python train.py --n_mels=40 --hop_length=160 --hidden_act="gelu" --residual_init="scaled_by_depth" --orthogonalizer="newton_schulz_5" --ema_decay=0.99 --epochs=35.1 --final_lr_fraction=0.01 --warmup_steps=2140 --weight_decay=0.4 --adamw_weight_decay_other_params=0
Rows from block 3 of a small self-supervised audio encoder (BEST-RQ), named by matrix and row number. Rows with one number belong to one channel. Each number is 500 + 25 x the weight over its row's rms, rounded and kept within 0 to 999. All counts start at 0. Numbers have three digits each.
After each channel's rows are labels from the 100 clips, of 14848, where the channel reaches its highest value: "loudest" is the band of the loudest frequency at the time of the peak. Only what is clearly more common there than usual is listed. The data: single notes of 20 synthesised instruments. In brackets: how many of the 100.
# convs1: first pointwise conv (model.blocks.3.convs.1.weight, 192x192x1), inputs 0-191
# convs3: second pointwise conv (model.blocks.3.convs.3.weight, 192x192x1, transposed), outputs 0-191

convs1.86:491484532514506539504512531501461486470509476499524484472485495505508485494526558533493459506476533475517498510494515549511538495463527498486536535496508489514528507513524533489468513558516508471528480501503434479554529518488440500522498493535462507513478502463524527449521518515474478512489493463486448506513537492516500497480516521496569531517492532495554483480482466509532469480462551447530535478475495484495499508557517503496508480501567478505497508490515547483534526494492516507483495526526514456516501502479528500505500492525493520492505483476484514516497489541515476487
convs3.86:502505526481475499503474475456497480517530477531471519518445473485502495453494537534540504476477492520516539497531514468498499516464492516480487528480517496474482508503516526512475505522469501502503551521449502491513499499507512524508460479500471450523510521472496547520494507460510494492440537521514454533483474520507432459536473511527523482503470512485518514515502477517537496531498472506498510488522476503479543543504459483492506449472552511524523503517487489497487488448542489510460535515505491499524496502480477580523503519480482517489506480513506499507435496518532458487
loudest: 500 to 1000 Hz (38)

convs1.181:537484527525525478496454487556485494486537464497531519479494472551468466542456566539473521518530489525471517471451465505501518492548531502509492524511523506479485544472488511529500511453442520498498507485461483472525486518503492493484545469464478533494498520495484502476527486533475514502507500509467488513504506485519453459498481496490496548486467518508473503508500512489518510544517518468533461518496464493500510488545498500481525519510512498523504481519515485480497505503487525489465486513558468483444501494451427508495496502486485474502529513522471469502464503473526484506
convs3.181:491476520492493497500504472471545448504522507465563497501467484519518493503473468502489485465488514525453499487545472490503459487514509519498494463490492477496534541465542495538483516472483516513516505490464489484518522471437539476472475561513478510527538504510493465482469502501495507494477518482469504485516474489448488521529520472500571483494510500534526522514506537493517522493487517432544500507509527481495505514466508527500520500551462487485471472522472536463474491531483523513549485469461484511523521524539528505514521478448506497524489525501505506519458484506473493484
loudest: 1000 to 2000 Hz (28)

convs1.121:521512468447484519497503528504494483535488510453466540506524467494504485463488547492492517480493501511517511506514538476480500493484519467510489494548520476487515477504476473458538519497448485542498506462493528503506502486491488493523456478549490470435503502535452557474492522499533480492548499446493521491480512490505553500516507485487482460511490491487516520418470473518513487519486531512451499515490474489491529504504502509481511515491506468501467503475504472526498528529489528496466485527493517499531466575496473539477512499561491546520507508503487524491480458476506494500
convs3.121:506486518508505461494511469475483475525462510489482505505476520544510490481498543514493526497481481556480497546533512495473535490532510466517479523491495496551502478489467504550516526522574458536481505528493510527494525489489519510492510485491488494485503508489525503462499504491486483490541472514497543510509479506497465507516484511503513481527502486522490572557498466459530510456515566487554520500499491506501495492497477495487487514528490527568505512499479503502476503517505542506501501466509561542501537545506544465480570493522498494521505525502516513523495538443490526505
loudest: 500 to 1000 Hz (46)

convs1.144:483506509470491512459469488487527492470554487503508477536494476546487507518506522478512509445493509526470465511509517482517479507444490506509486482525507444501509489488538474553515509472498500497465533484469527539487501487531464510469524524490499492508428498502512491505512513511515493519521488521438480494508482492508508507494489484498508528563470490476557533507539538473540503525507489486503497536469498483484452487528545466527460534516532459516523555468465545461514484507497475507496513510530507546497485466479469540521511489484514528489476501529531494485530524475514498527
convs3.144:537494500501515509474508513505476463564486499500513490536510501518532499530476466487495523498465536508437531488479540502485472469516505468450496482500493520472490468550465463531495495473497556483501512501528493517533485485500457481509503521488479511518474490475478522503530443481484480497468507512527497461492483482449518530537483493472496498570502498492463453502555507506523515464501493470506487482514532497453501504526519481515484483504468494512482482483528467505487475511464520497459481543473520471495451497514464484453480499526494462482511462474478487505473465480541495456
loudest: 1000 to 2000 Hz (32)

convs1.174:481504478488482496487489498429492517480478485513532478497470509444488474534493488543535494474437464518459495471527463483513520525516486495524513487481463464467499458509513518515487523469473507477528498481490519511529502506494503536499471498437531536493536478481490506526513493468458524513487526519545506550443539478517541508491479484503467475502487495522517521509510486502438516446488465506488474460507501483522500518526471505495522449472489499481475549533545499532496537481527541515474507458514524496476509494489485526478476471514514483532514466498491504472475506514481494524
convs3.174:479501503543495492488491482464469485438419503506452521501487556529458504490538504545501506495521484471494505501496452460520550518489552527495550482518511467463483470489511493542475458466521474488468488495512516527507481510518498513492524504479467535489512491488516494521466498480443483501489451513481445542515460500499495529475465498514462481517489487519466518515471481484527490499519496477527536536504470496500517479470495523538508510479532470526467491535464514526478519443509503494446500496499468513503499497524524454528505485490507501472500478477493528500492488521522495511
loudest: 500 to 1000 Hz (38)

convs1.122:465504471537541506479478476486498484521564537530474502535511485467509534528492472487525504495501507483512491447512511488474488508527484501437468511552513513519473457507512546500531474482486525481527546485491463518523488504471500523471495492508489489488504535520474515526520519505493549526498480483467489488505471501467506519511506483491475532481501458475494534589535525501513493493507517459491513475518561542537545544515516490504504513496504508474490502508479479500561508523478526511472520431488503473502510501487454487502490502490496529501521494520483491452489485468518500553
convs3.122:529478469544515503501494477498517465551510462512530450490493523520489490478530505518513516477486481474479476472540508502462486490495523450494463524509504481520481526486505532492507491510505494504458476484545553524499503516520551502516484517458488509528478522517485519498514466479449533560545475535426500491498492536466480548492519506485481485483505496483479496504473496465478473535498515489492457505485486471513515500472477496530534451545509484521463505520472502540535522553506525505521481492544476487507494489516514491513454491444514507533545471510516502481515492521511482460
loudest: 1000 to 2000 Hz (35); 2000 to 4000 Hz (25)

convs1.22:490509522492511487498518496527478552471524550466488502503501498464469509529506491483486525514534490517484531472519449481491503468477534457518477485511507536502491513516483519527498516478470535504483476489546504534507484461509479541526506478478522479463498471531488482498440505499505515511492490488504461503511523497462539533491488538543486534503497526514498511499544489448513531509510490452509476517490453519523482563509492475494499447508491556530478515489507518511500478440531499508530479528513473475528495464469528520447466491492499530547526538492546503519445494485483480503
convs3.22:524538480485560481468489508510493495519484512543484458504494445471496493475535522511545497533492514525539487501529513496491500494514522536517516523502483494488538500516487489488513494514462473510531501490495515541503471526510489494471518477484460500508474465511535542516468495488544571475480548495501493499491515548488484482525485503494504527484480527488568477502495530478566474453447532545510494474485495539503514515543492484495536480499499504489536523490528501501477554501483491499557509487490481498542552451477501498518480483499484532505487482442503512494541477514480491513
loudest: 1000 to 2000 Hz (54)

convs1.188:465496471465533599464492513497508523463504471510530503465556526496476499465493518473500504532512514496460488504465537523509503431473486488531533484500490501464479485488509518504548540487518483491514512494495524499531496506496493487529497535474517510518538466513517506481549503481497500520504497488491485513489529491542487528508509478461502454486503521511518499474542514460462483507509497527528493528468563501515568498507532493495470470508495476466470528548482508467471475494458511519491512485507495482542521518496452462499505510546488497481509500523484540483549482509476495518
convs3.188:491495457493487514508478541514483511509496492511508510475528502516489466482509470462469483528522475470507502501485504451498514494511477488509526491501506454521466540525512525494466508522506486443462473501498521504509504532502524497499471502529463516495500470527489447507507476476536524506487479486478480492462540500438515474494461482498499493512503493502543491530481491526520485447517509458497542467493482518515535477515502469480579527497449485470483522481503500495535524505466462534517469457517513528499472551519484514537513466493529548550528485505511570528456498468498496502
loudest: 500 to 1000 Hz (40)

convs1.101:487507514516553510537416560508499487501493487474498579508475480486489477489496484504482464515518503495483453464500475491530520504495519532468511473502512496484476504527524534488523523534494477491490502471418473533484498526491508518519548513510467492526486527458523495469510528495516530445500494490507479540479503473499465481523497498486511490480502531523561476504470496551448486535525487505506515531494548497476478506545487510494515487503520522516514471511515527495481506508461496486507470540536494543468460511523508483514511521481502495492487490509459521552460492519523492517
convs3.101:516501497507517478514571489502539487518524484485500477516502454486508447491530465486485497526536420511480506538504480472490510537519496513501503488524498539485486542540489536580512495512497543528504524515518538530518457532528521480451487518543534458481479481507490529456472495522517513520485522505504480511517506519477521515463527532509525483495483520498505526510521525506511497470477522469520511531506492525487550528495508478496530498516491485519488502515495545514506509550552478475470473532522516487480521519496494549525519520467507507508488488535459522478456451485516494509
loudest: 500 to 1000 Hz (52)

convs1.173:496514491494494536538503511527503489511469508498524479466483469470484472483481483444506505494459513501493487493507500507494482499521494484503472483499558510550504479501481453523486468483467542487478482492482515471531508506473521540481502518480505564444523525498491534525482496530515432465464530555510462482527499463494493558501511493531514522488496510518504534447514496483529497468524497550506500528473516526477505541493518508484478502529440470505486475483522531491521527504478553521486498492545467484473502474517481504513499488467522429506524511512500501534485477535535478479
convs3.173:528489487507488488460484476503501513488487520502534516478500522480521534472505526500491540494498541493553471472499491512493484549483516519460464469513489520487514533450519515502504489510498530500487481514484544487501509498474471477521489524467515507496496506469520536505476473545492540498509530585515524492455512502507489549488511496519491543509496490456451524528484495518466486526482496499509460500525479483503471506488455476496554471523508472484489492519504521467486454492513464473475463478506496506463531506524474519494456533514563578494501487526510501551543492541486501471
loudest: 1000 to 2000 Hz (25)

convs1.83:442498513489529542438498470485463513508527488528492482505547491520479492506454506505535515509534458521459520502558492491447506509470468512517514501490502479499518518476496508513525490527447493517482542503489491517503503487482526499506496475509464493474520476542510426481515483490500521494490478492498530501489462509450522475534502479470512461475536484532520484479523486481464534503450557440477475524514498493499489485486466523536530501507487475522457473533531522491456552499501501482495487507494496515543516498511523454480485475460526499498498522529481481491455501506513505461
convs3.83:462517507485480473524496520491513485468451520515512530574561521526488513484549477475445508490504509501451531514517489486456525425471487493507498502500495461522480504477509508469504506492490525501493491507504504540493474477507478486518525515474510470513499497493509477503481504491427516483517447525464502484486483490484485495529499484517490520443537523470454516491477509495504453455456535461541499507482509506453463471509522507463532459530511479519514526511509495490501463513481521497502473511504499474486496499508528422494465531502523530514515489520477491522509532506506499543
loudest: 1000 to 2000 Hz (59)

convs1.1:488479501488507498444454482494506510490509475451527533511476501498483468485479505478458450495457521504510517508476533528489512492499514524466505484482488486485492547551518511490542508498481513491507528543422473528525490509556502502501520496462521484552538492537451506521488529526519496441467520476519470498524486477495507503500513533504541472480481540483526494413509496527465485524481503495462476523462508487497523512492468530481487516511515493480498501511505488578549497475490512483531488465525522496501499512491461480500488496453509482527487499488507491520505461508520529515
convs3.1:507475484528503481491506527505482521479497478485491472517507538550512500462514468514500476467457482478485531544525498518515501510497534499510506498498517488513490459484511539439564480501481493491505467524539519481526514520486489488497456478482510513498492492451482515479515478501506505499496534475475476501488474522514521509491552493503466515465521483453496529479470509541493491539509494489534477508513488459504533558491494441524509532466486534488482497477452450476497451461497478498453444457539502467489488470519499480456472505511488467482505500478467506442517465465527513505
loudest: 500 to 1000 Hz (55)

convs1.123:470489484473466488490514500560479548512558464470509509442502541503502492466488483511523537533510519544468527551492517503469478474474477488499488468499504524495527525511465506482482477469481477476504488505506479445505509508476525492559508530482497464449495490481508484469424535524474453496489509478484481513490480476497475516499483547520485508474450517482532510472512528484459538491496498482507500533465554519493547471522535503547497502470502502458465515513527492501526544512499487500537491486525504520497505522481500477475505499513538495509485498469456483508508485523487469490
convs3.123:444488480522489525500452515531489503528476537481493533506535502505523545491510509539518489483504511508493511458428438488535521471518503510559531503497489508530517470512473507525497494517482473478483499504479478520493524488492480500490497503491526518538475508509419459542502478491517465525479456477499509497518504520489503499550521528470488448512463534500499517517535518495465500530553500518480528541494491482484487514495504500523479520530501512470503498486545522510526493465476532508472539538528533506521492520482477522482496536501484487560511460491481479511468490523436484511
loudest: 1000 to 2000 Hz (60)

convs1.178:454543498510464450507535506530472499467448486475493465541474463509478474493502513462497509518484530483509536506488506483488475489534523487495492494499505497520482532542510481490483502481457508505496469543466502516496506515503515561507483453533507451472440523481468498499502498494475476546477467553476510492494496528487464516520507483457495517496459517465461454500461514462448489504531473518510440496497518502503515527472450537510494545506482463524510482493472490502485493478535505519506444488478466494501502475490453515473528470499495504491525474506523479510464488523491530510
convs3.178:518493539545526526486538452484509521508463493500486482503495482470493479510493518473481512469479472509466482457490464507483487486518570522484545515534509518514518525474452475470505522479476540487521485493527534533504510493507519512483473442542486452466477458513461443513502523496486504521544532503515503457544468464499490494514461480554518477513508529457491491489545503507517523465505511508506526503463515497482492506493515540488466459526491401508471507541499506520509485501498500517485475461514492500519507477517533508509504508486494505479530498501518522508521506514519542496
loudest: 1000 to 2000 Hz (54)

convs1.75:477508507481514475492511526477527464435498505497525521509488493492489520478484469515529478522494510545449479503521503469476508471489517549487490516534511499489518500512476516473510452526484525525513497467488536502512523485500517503486512464478541520498441503535475479515518490515525488434540511487470521487497489495482455481475482539488482526524492500536527484542538513542492512554552531491487516539482521511502535505485518556507481487484500500519492462479538501475511501443542504492476526531527518477577502510506457484515483485489490506463527464471488515497500499539555490508
convs3.75:527445468486458483539482505498520477471469523478471509521520500481519536474520527514485528486509481490477533507528494530505532446520511468501495485492495529498483487450485510474511489455522511496452469482510518542514519461500491539484491501531522475514501498500501505514508486508460457534475514523465496510509495503523531509464477536509522501530496484516469509476503495497537551524522517480535560501495470455518490481474501541525544535501503465481520460485509488474534500505470445523504529544522510500530567548544506544513520500492527479518470495488504461465500531533499522507
loudest: 1000 to 2000 Hz (27)

convs1.33:537549508469509517506504486524484555548523513493499531560494518490458488500477501487536537529467482514494514516438474515523498528489488478527485525514471475462510504467531455498502506481530486500490494494534471480502499527519511495488482483480501509453514527516519435513460468545498518432499542544527493530503533494512511483508484465485466519470514519500520471487479529524476495486541500493551468509492501520484476513508543496564490510492512477482516521446492503513491525478495527493435478519505508489543488505504479520478514500462551481518471499520495503489461530486513515477
convs3.33:495478478489541496517477475499488559515460521503513501507455529486517486479522519507436499466527493444507550487524492506466527502530491442448496496497503518514507516539479542450433517470482503500567487490480513514498541519474485521530488522485517514494497521482507499463513471522517517504515483511496510436502548473505493500504513499519502506521506493531466461467508489525504523510544481505551495501528555475479522488483499479499454479486561488464480529547541528494500509502489484473531482507509519534506508472546484488492535488506544493515473490516476510510491488495521500482
loudest: 1000 to 2000 Hz (35); 250 to 500 Hz (35)

convs1.135:554550515490540550481496500513529470530515533527475473551499528497513485487522531537516503515509479470516479513506535539496466450536517485532501482505510525489482551542492493513534484519503490517518460476504501508517541518484479499520502448530493500470492549509465526498501488473530508511511476479517498521508518507583485554537465473487545512512512518507525459515536548520516495506479541486476496460489513494502522506508491539500496511496486462519512527523495512476495542497490512493500461533528510480495517554486554558488494495485477510520490526467497494489478506499448502493
convs3.135:483500482464466474512483494494493456477483467475507478504476474559457518482523505536531530516506473473490476537520491540527467470486537488508503525510493549484472495535475461523527486443479526471525503562448529476517489478513486467506536503512490529472478520494505457523489497509523471518556488538494523506479521475516496518502511512519468450496515506518485474475520449525476515509471486495481493508509477497491511480481477477516491532510490485527509470503488490501525485518500467470493517507480494563476515480485586477492505496530522543517535512515464520503457466505476468480
loudest: 500 to 1000 Hz (50); 1000 to 2000 Hz (36)

convs1.161:537476497545482493512528515493513520532500490525495508474464476490485485494497511496512466491479519513536542486481540503519511542496487522499504481529538485548514483501458525541474497502514525515494495503477512506474510529490537473505468521469502469534468517482469510453494482534480497453557507506499485473510487518530538476513483511419511501486494510495491492429528437511489492495502483482501488409501458454485452530436518506541542473510497525501495521532489495493543540490458518512519515482497510506482510477492524523499467506475517488480496507519515472478507506469496469495
convs3.161:450530502471511488505554507528511484496469537516533506446463510515501522490488501497492458469548525525502483519448509477457488470526513501523474526521489522494545502528509530540522508479484475514504479485501531510490505514497513542522484473524503518517465526521495509521500507499514475486452489498523506521457491570466506464515543539480540528483490491474495501485517485487480471513463526514488487437515549431498482486567472501509487522506482476529508528474487516530504506487512483549443503515487497480506519514488465491475504461488470511507504509495489480464471536498463468527
loudest: 500 to 1000 Hz (65)

convs1.118:524470493522496493511526527477493475501472514532475483500500523497525493511531549553510507519538492475495463506481524505454478525487519531505464490477476501563566510528531519483504459462520505491486502533509544521518490488501520491500498526481523503461472488450495509487493476477483489502543530477500494487552495481462489505505500461478528480434525489527528511564511512525499521487510533494454508512511519490476469454565513503559496498484486501509521522502515509491516478495531512487548462475531480509518502496505536526512497530508471512496502467469456547476481480487542505540
convs3.118:591476490492507512458499487522532510451521506514508488467507520483450454509471503503541502502451495457494489509491491481514516492469504504471490483531529517512544532504505465523525507478489524508476490524502544508489472518515482503504505506452496502511469541450481514531465512491471524490502509493487489467497450519519491507481506499546510482475506506547510516516496517529498576483528471511446547487544520498518501492500455519502463467464475518481488477498519500504457462526522462465486494457489447530496518529496487472499456480475503499499481475482503532497502503522517530456
loudest: 500 to 1000 Hz (41)

convs1.108:513494555501518479502464460509487490492465518481521490529526492475495434502537485499521517480500504524504501534501528524535528545502440531478501524484450501497510550500489511470521503486507526482517518469556471469535523524525540505472491526448521487515554524541470480490497477513517509477502496523496496505501534488518541457465476509435483518469538544536512497471508481535484525514527540549476456492508527523493532507486527515511516467491546478487506505476527460521486471509510480472512503477538488496543514477482505501486508495496469495470475497507516460465509528479500497494
convs3.108:490493469545537498494488490554502495500522573502526463463504480524536472495521528502453497489527518561473550515515503505462503495508476526473496521482514499518512507491516498493506476518492504495463516487432514518516555514496514508515510455514461504443520502515514537474536485474504486512495526477475477471486514514473479451500484506515482519465493477537512479474516528501526564530506489526522504502480527561509481503542489519546504494529497522453489518517504469480492508463550519546497466528497510533477503519513475497474479488486504482555457542507525509511521497515511496512
loudest: 1000 to 2000 Hz (37)

convs1.117:475455473457506494506513517511465517509500524482521466520517491504486499496520491501492505489550501488509493459506522512543464441457525480499512467552527477555523495504496540552541499455480496506494486486509539476518510544461477474525494524481503521550469481480506476552460522474511488527489500515513464498523477493471419519494487504565525505512506481483517455512504525503492485512459529507476515482491469475479532475446516480509496487469491486486502528547478512504497499497509522462496521564504487515472505497540491526495498535462504499502493496499492543488514508501551491532
convs3.117:551551531487473523487510498496493493506491493525503527503531523482524527514495516496501497459531483462543539492495525499566489502510515517531517479472495479516518475509535524484535478506489469500486499476492499467515526478518527506544500506472545558505529481495525504470522517465490456499480536470520506509555514481474517509542477470501481533496485525495506518528494593490493490494493521441508497505514498455540512479510493499470490477495504524451517515515459479494485486544551528499519512468529487518481470461490516532502479494494513564493517519558494521524529517481500532510
loudest: 500 to 1000 Hz (41)

convs1.13:477547486504508484509500503526506490469530532488551519519495544501475538465523514498519486526557492503486471464505469523469460460491539496524525511498491500481538507498509501523493497494490457460467525484487447561511502522501496490487527471524524464508495514472494516446504478510493483471511509511470492486498492506546470506561466503506475513480500471536528510511455483521517482535488510514546548509491558490517443564479516480493530524476496500486445509485516486504484524487484506506509485495470511492550510505490493531499510468484535473536498476480444500503557473473514496491
convs3.13:540481483530479524500547476490473529501457555484516530554514497539526496536482541446462464538504499499457487544528504521522542525495514495524542520501502513494503546490514482499519468521512463521494485521485514535530522508508479542513510454486479529476504511507500459522458489493519505484527558496463513496457457502501520514460505526498468509465494517526496517506496532459499475491499520487497453535488497456492457509535503502504485463494493516479456500487487517445481460497475526527502545517513494557510511495503521493525522468481497482455541517515526505514481503508508496521
loudest: 1000 to 2000 Hz (28)

convs1.103:500494515512484520521523512475494539502508446500528503449510497531524520508532495436493477510468531526485497487450471493441500444493478513510540458534525505481515517478501497532466539469504466492525504521518524457472526505491492489464488521460483503468525505478476492432499504505481497493536475489432466480515499503464465505528491548457486519472469477521479458524544509492478471503547475477478509456475494548514470497507494508494466504468460490491502509506511474471463490526507468492504513491486499513481517493460477455481502517538500487499533503478476513461498516514469514502
convs3.103:426447523492498494531502501516529499509524503500485494473498455467508515560485517547499481504522485460530468500471479506485496461504452521501529510473512442505478508494450519500491511523459491462471512503485477512498534524485547538484547484456491480508470514531484508516476517508478522537515496494528510472504494485503505502479514509537468527529474503502567482484469521516500477461481465565504503510509502530494452504532530496495479518497516482490530518533474497503536490511544482511484498523468512467503528481557510535503533502479535532473514528454503493485457506489505515531
loudest: 1000 to 2000 Hz (47)

convs1.145:492489516418512488523476499518485446501534475456503499443501463513488505497509475492522523489516505541495506551494462522492501512468467496517472466512478498469491536467493486524470507569460508510476482507527517447538478495554516482537502572495489477486502486550499520482500514533527506509528499506506466498508511489481499511537500477496478541506506469497515467496555512514539511492492512518503486456452504505477542528498474516510456484523472491519546474517526491491477505494534489510501484511546476474486486542474490529511493510483512490508552494485487499482461471534496496456
convs3.145:511513529521469496488488522540531477524490543519501491501495501527528496503518482511491471501535515494486575531490491499483544501532481536450487507524504511512500478503475525507478539522468499447519486487488481501478500526496509495553490551482487483496559490502528478468521522499522488509481533529500492474526457561516512498495486483480466494485522535517525513471503449525541512489488528469551431499494554496521539493432487497503506480507477472483528479519522519493482518505484479461495476513559482492531506529509470485470472502516489489495505524504560496519468482518543477489
loudest: 1000 to 2000 Hz (29)

convs1.100:520547454509506490479507542467462494534482533466503496520531483449494460461498503529501498530465538527483491502501513538515477458539505539502505501545482474454465500507501481510554526473499508533465511496481530458510498515499502479518487504492544499491582477527496512495510512478530451485502527485501495515513513520501559505516519465498499544523518521494531539517482493481477480519482474534520526522474492490508526488520493504497472478501526488518499480461493529439514485532428526469507511515549520527489522469496480478489483513488506486505537492509529499511506471458518476545
convs3.100:549515540568503503504500530470454537503511509506563499499467509522503476478501534480505527514520508493460511479539496477475490498516520510510484501498482535521543463481504524519485520494480489522502467520471477494494508477539456510472509504484512492497490538537492468503507474483542490501517475532454456506497548512561505511499511530498470494459511552458558520485497502524499478499540498471513463493490510467509480460503468504476526481492476532480439495513443506513493455520502492487538456510500506522480480511501462478489533542467486529511516520531534515520498505529476518468
loudest: 1000 to 2000 Hz (45)

convs1.17:478491453523491482461478479537473491534522440540487523538484489500503521480508531502491478486507500465494481489486507505497475451486492520472502537532554496452508508494472486492549490532503514503496468478487473536501485528496500492491507502506509516514452553523490506471501464493492514539498470492514526473492551498535508531532488508492529498529488511507563494506543492511507519506437510496478459516498477524486498471494507502490515546488536497527510473496462507488488512511513481499516499495542454489550541524504518549515527498487524490515533516506506471473509481456506502609
convs3.17:542498492518538507476480481518518456510520528470482498521535497504502476492521460475517553503486524494491523473546535451462480535527503515459531459518514487512508521480441495523462490547505534525556533467514497464494445535524441504537464477488523457502489526482524532499492487438500469484528525511527502521507510525495525495509492477510530507507487526481472543473506559509509459500493521500535512522493498504496466480482535496488499506481510484479505484502551544498538497514487506511519478476521528524531527481496484531501518498511468512502506483504509521491507502467547554529
loudest: 500 to 1000 Hz (43)

convs1.28:507494491499513502463524525467507504542531539501472477562461488512515517488509504504516494514515450491450505494529502498521473504536519454489485456526562497494515545490504478492551521458504479479482473507536488524511488532579495482504487518527489475460501533534529487456474495494534560514514488508508511473484457527522530507479503485492554465499522484507508485516490511480511531477478484456553484497483482535521519480510513526493496516481565483518456502501466479481510518523487497486436499495503468489506504487501538491511514478505498485492509535480512502527502523450524510549
convs3.28:491514504481549499476523519540503522497497563493507505493490563478500486472530499497474520491506473484509517453479475492456484529545514482514452490526495518485534495515474522502477493492505521520472504514554514530497524492528506514478493492497509481487465499520488493538490544521554498491528524517492509550492508504499478469503535501493492468481497445551522488505468518493490537506561472527526522484497465502509513503510561503448508558489577495502499507525538536506502516489499470517502524489448460471453476517485494474499514533533503508478489519518489517457482538463479511496
loudest: 1000 to 2000 Hz (53)

convs1.180:474515464493524507468507523517515496544481504527500499483521505521531511491503502510528515537491520509496477538505532511520515476493507519462506533524520481491513482505508510489489497516509524496505481518484566501495480517496512463482510473526523498482476456529502514509560475520475490476505537512457515501521484479496514510522523507473506473438456510429522512432467493517490493512522538488521543517536545468495529455552502538522495497496490541521472504488537487532483458551521511501509491469546502502534525503480539501512473455532478531497507522534528451485477455471497493543
convs3.180:497487478504512500495487530502519449537547484486582514462485478502479476475498519468500527456511497518512517531472465513486499516500516523470486445508502500501497489483501470551494554469486495503464471484491532526495492505554503510499480481541507528508501460520442546507511543472524543499453461438487467496501529520541522492538527469454511520487505498493496479491500508521519482508476462478521508476528481478496517477449543551522520526494470512466550496505547475515496500497481489505514509503492480520446490509493500503497501494455484500513505536485525505520501538485506489465
loudest: 500 to 1000 Hz (35)

convs1.105:453490494507526487513524513479502512504512484517546500490489451506502516486500438486514458490484473481495519484515532504524541469426488454478508530473481485500474473557479458489530509509454496522501537437500520517492497462510475519498473477495523509517496518516512461489520485467486501511533517498499507525520559515510494493525459463512464524494540494482517478516525504520500506479545491451498504506541480512481458508471475499481549478478497495528528498421483484516473493472493479519500485483517482502442501525439444522512511515483524493499477505472519458497491523477505510501
convs3.105:530480468471518509473525444481534484492491515488541515485464490521515492548542503539527528522505460507497490513479532491503497514505495490483493501506518529493437505513466481504478479464495513477513486479470488553473462493485487480476520478441484499501528462513519487456480477510506479477514524509466505519469463470525509446499506426455527479522503511491526516470464475514534478459449508505485504515475499471500422512540519527478472471488512511466510464505528531473494549486489498517531495496461504492527502504530499487543441478499492511501490520495510486507513489469502467494
loudest: 1000 to 2000 Hz (47)

convs1.130:514517439480499473499486515449480438495526518546485503447476496489527515471491531459522488501572539505542475494473513525499505578506524506524497496535483496519508504511488516519502508497507471493526505521502512521478481507504485550484508493539519489479498499515488481508494465495499520530481486487517539515499539494474542521498474504418483502512549502510465502523497459495448495507493492483500522488485502468502540493520509517484459521522492532460502530475476498477548567510483532453491464484504506453512464488515473480516485498542525476499492526481524494481539496522484503512
convs3.130:477456516484496490489466501521509514479466488518487502517503521533495548515482502481493504485526488463509491501502514499507469438517471458506513504477487512498517498432514543518486510522526505498530519459489484498508544468487517482535482471506495505476514504487503475457493484485482490525451478462510493467505527513488475508471596514471497489489496529567476537494443545513465474492482516457540526538530498511501510468523484460488496502519494487518483540526461519494501482520531547513496542522524502503536483497508526503501500440502497497469460529542489523455469488478494512515
loudest: 500 to 1000 Hz (45); 1000 to 2000 Hz (29)

convs1.81:497491465511499506542513493504513543534490499497481494531497517516480532518510534481498523547485499521501531502502528469477516499490447452466481523504504534481491522541533503512512509462507497457520542484475506505511484462514455524494528468523497476462527484530532498532486487511518538515453477492482547470501445510439506492484514528503521502475482483485526524496475471427486512520478504532455472535501463494517528458509526517511506454479518535488501499482516523481508480489498485505533512487520506447459505461528539473517494508522543524502544501527520513527500482535495472441
convs3.81:452536477501502479517495494538489519527489479475506493535503525497507513454521454526518534527479476483487472493519523469496513490492467497501437504496503521510477485507524517455540492498517506459525516512510507475487523471559476518484466500476509538478530470474502550508494450489524480451511487528491500512525548511499492490493472522481562502480507533526484486515521487497484492516513476490484521528525490483498419508521537519503469562481477476549477464554549493466468516493490490464454507494473471503502504482482509495454516486479520475504539514536503496504482502507483478545
loudest: 1000 to 2000 Hz (25)

convs1.32:481477506512542517480481511508503495489442496503509483500464534476474516507459503506491502516482511497463525486484519485496518509483510519484452544493498495489519462477511497557480521499503507503504508499455502539479528481466477506501509496545513505514472484491517536486539474504478498463518500506483472466498529505498426483470523504535459519497492514509540550519455484492503496489496538562524514452523552540509546533484568492497499519507463479485468520496483511508504523465546496499507511538495464475487470511445476533516510517466504449501505499496552539500467521502502555489
convs3.32:477522514481457512446488456498472499506490497536487476495490549487503508486491500489486451480477486511462503499532569500517478457493490513492495531476508486499474501487516454465498481501471495497523485525486483491499523463515509503503512500503497521496487518516481479524506494519490469483468495460510427495521482449466492521479521503493501497477457532511537425512476524493502503498514480497483512463536420523498510532508458497494485503499521509479460510467569461471496493484520506535492489469532476539486494497426469481465512465512480458477535476495511538516520472511485522501
loudest: 1000 to 2000 Hz (33)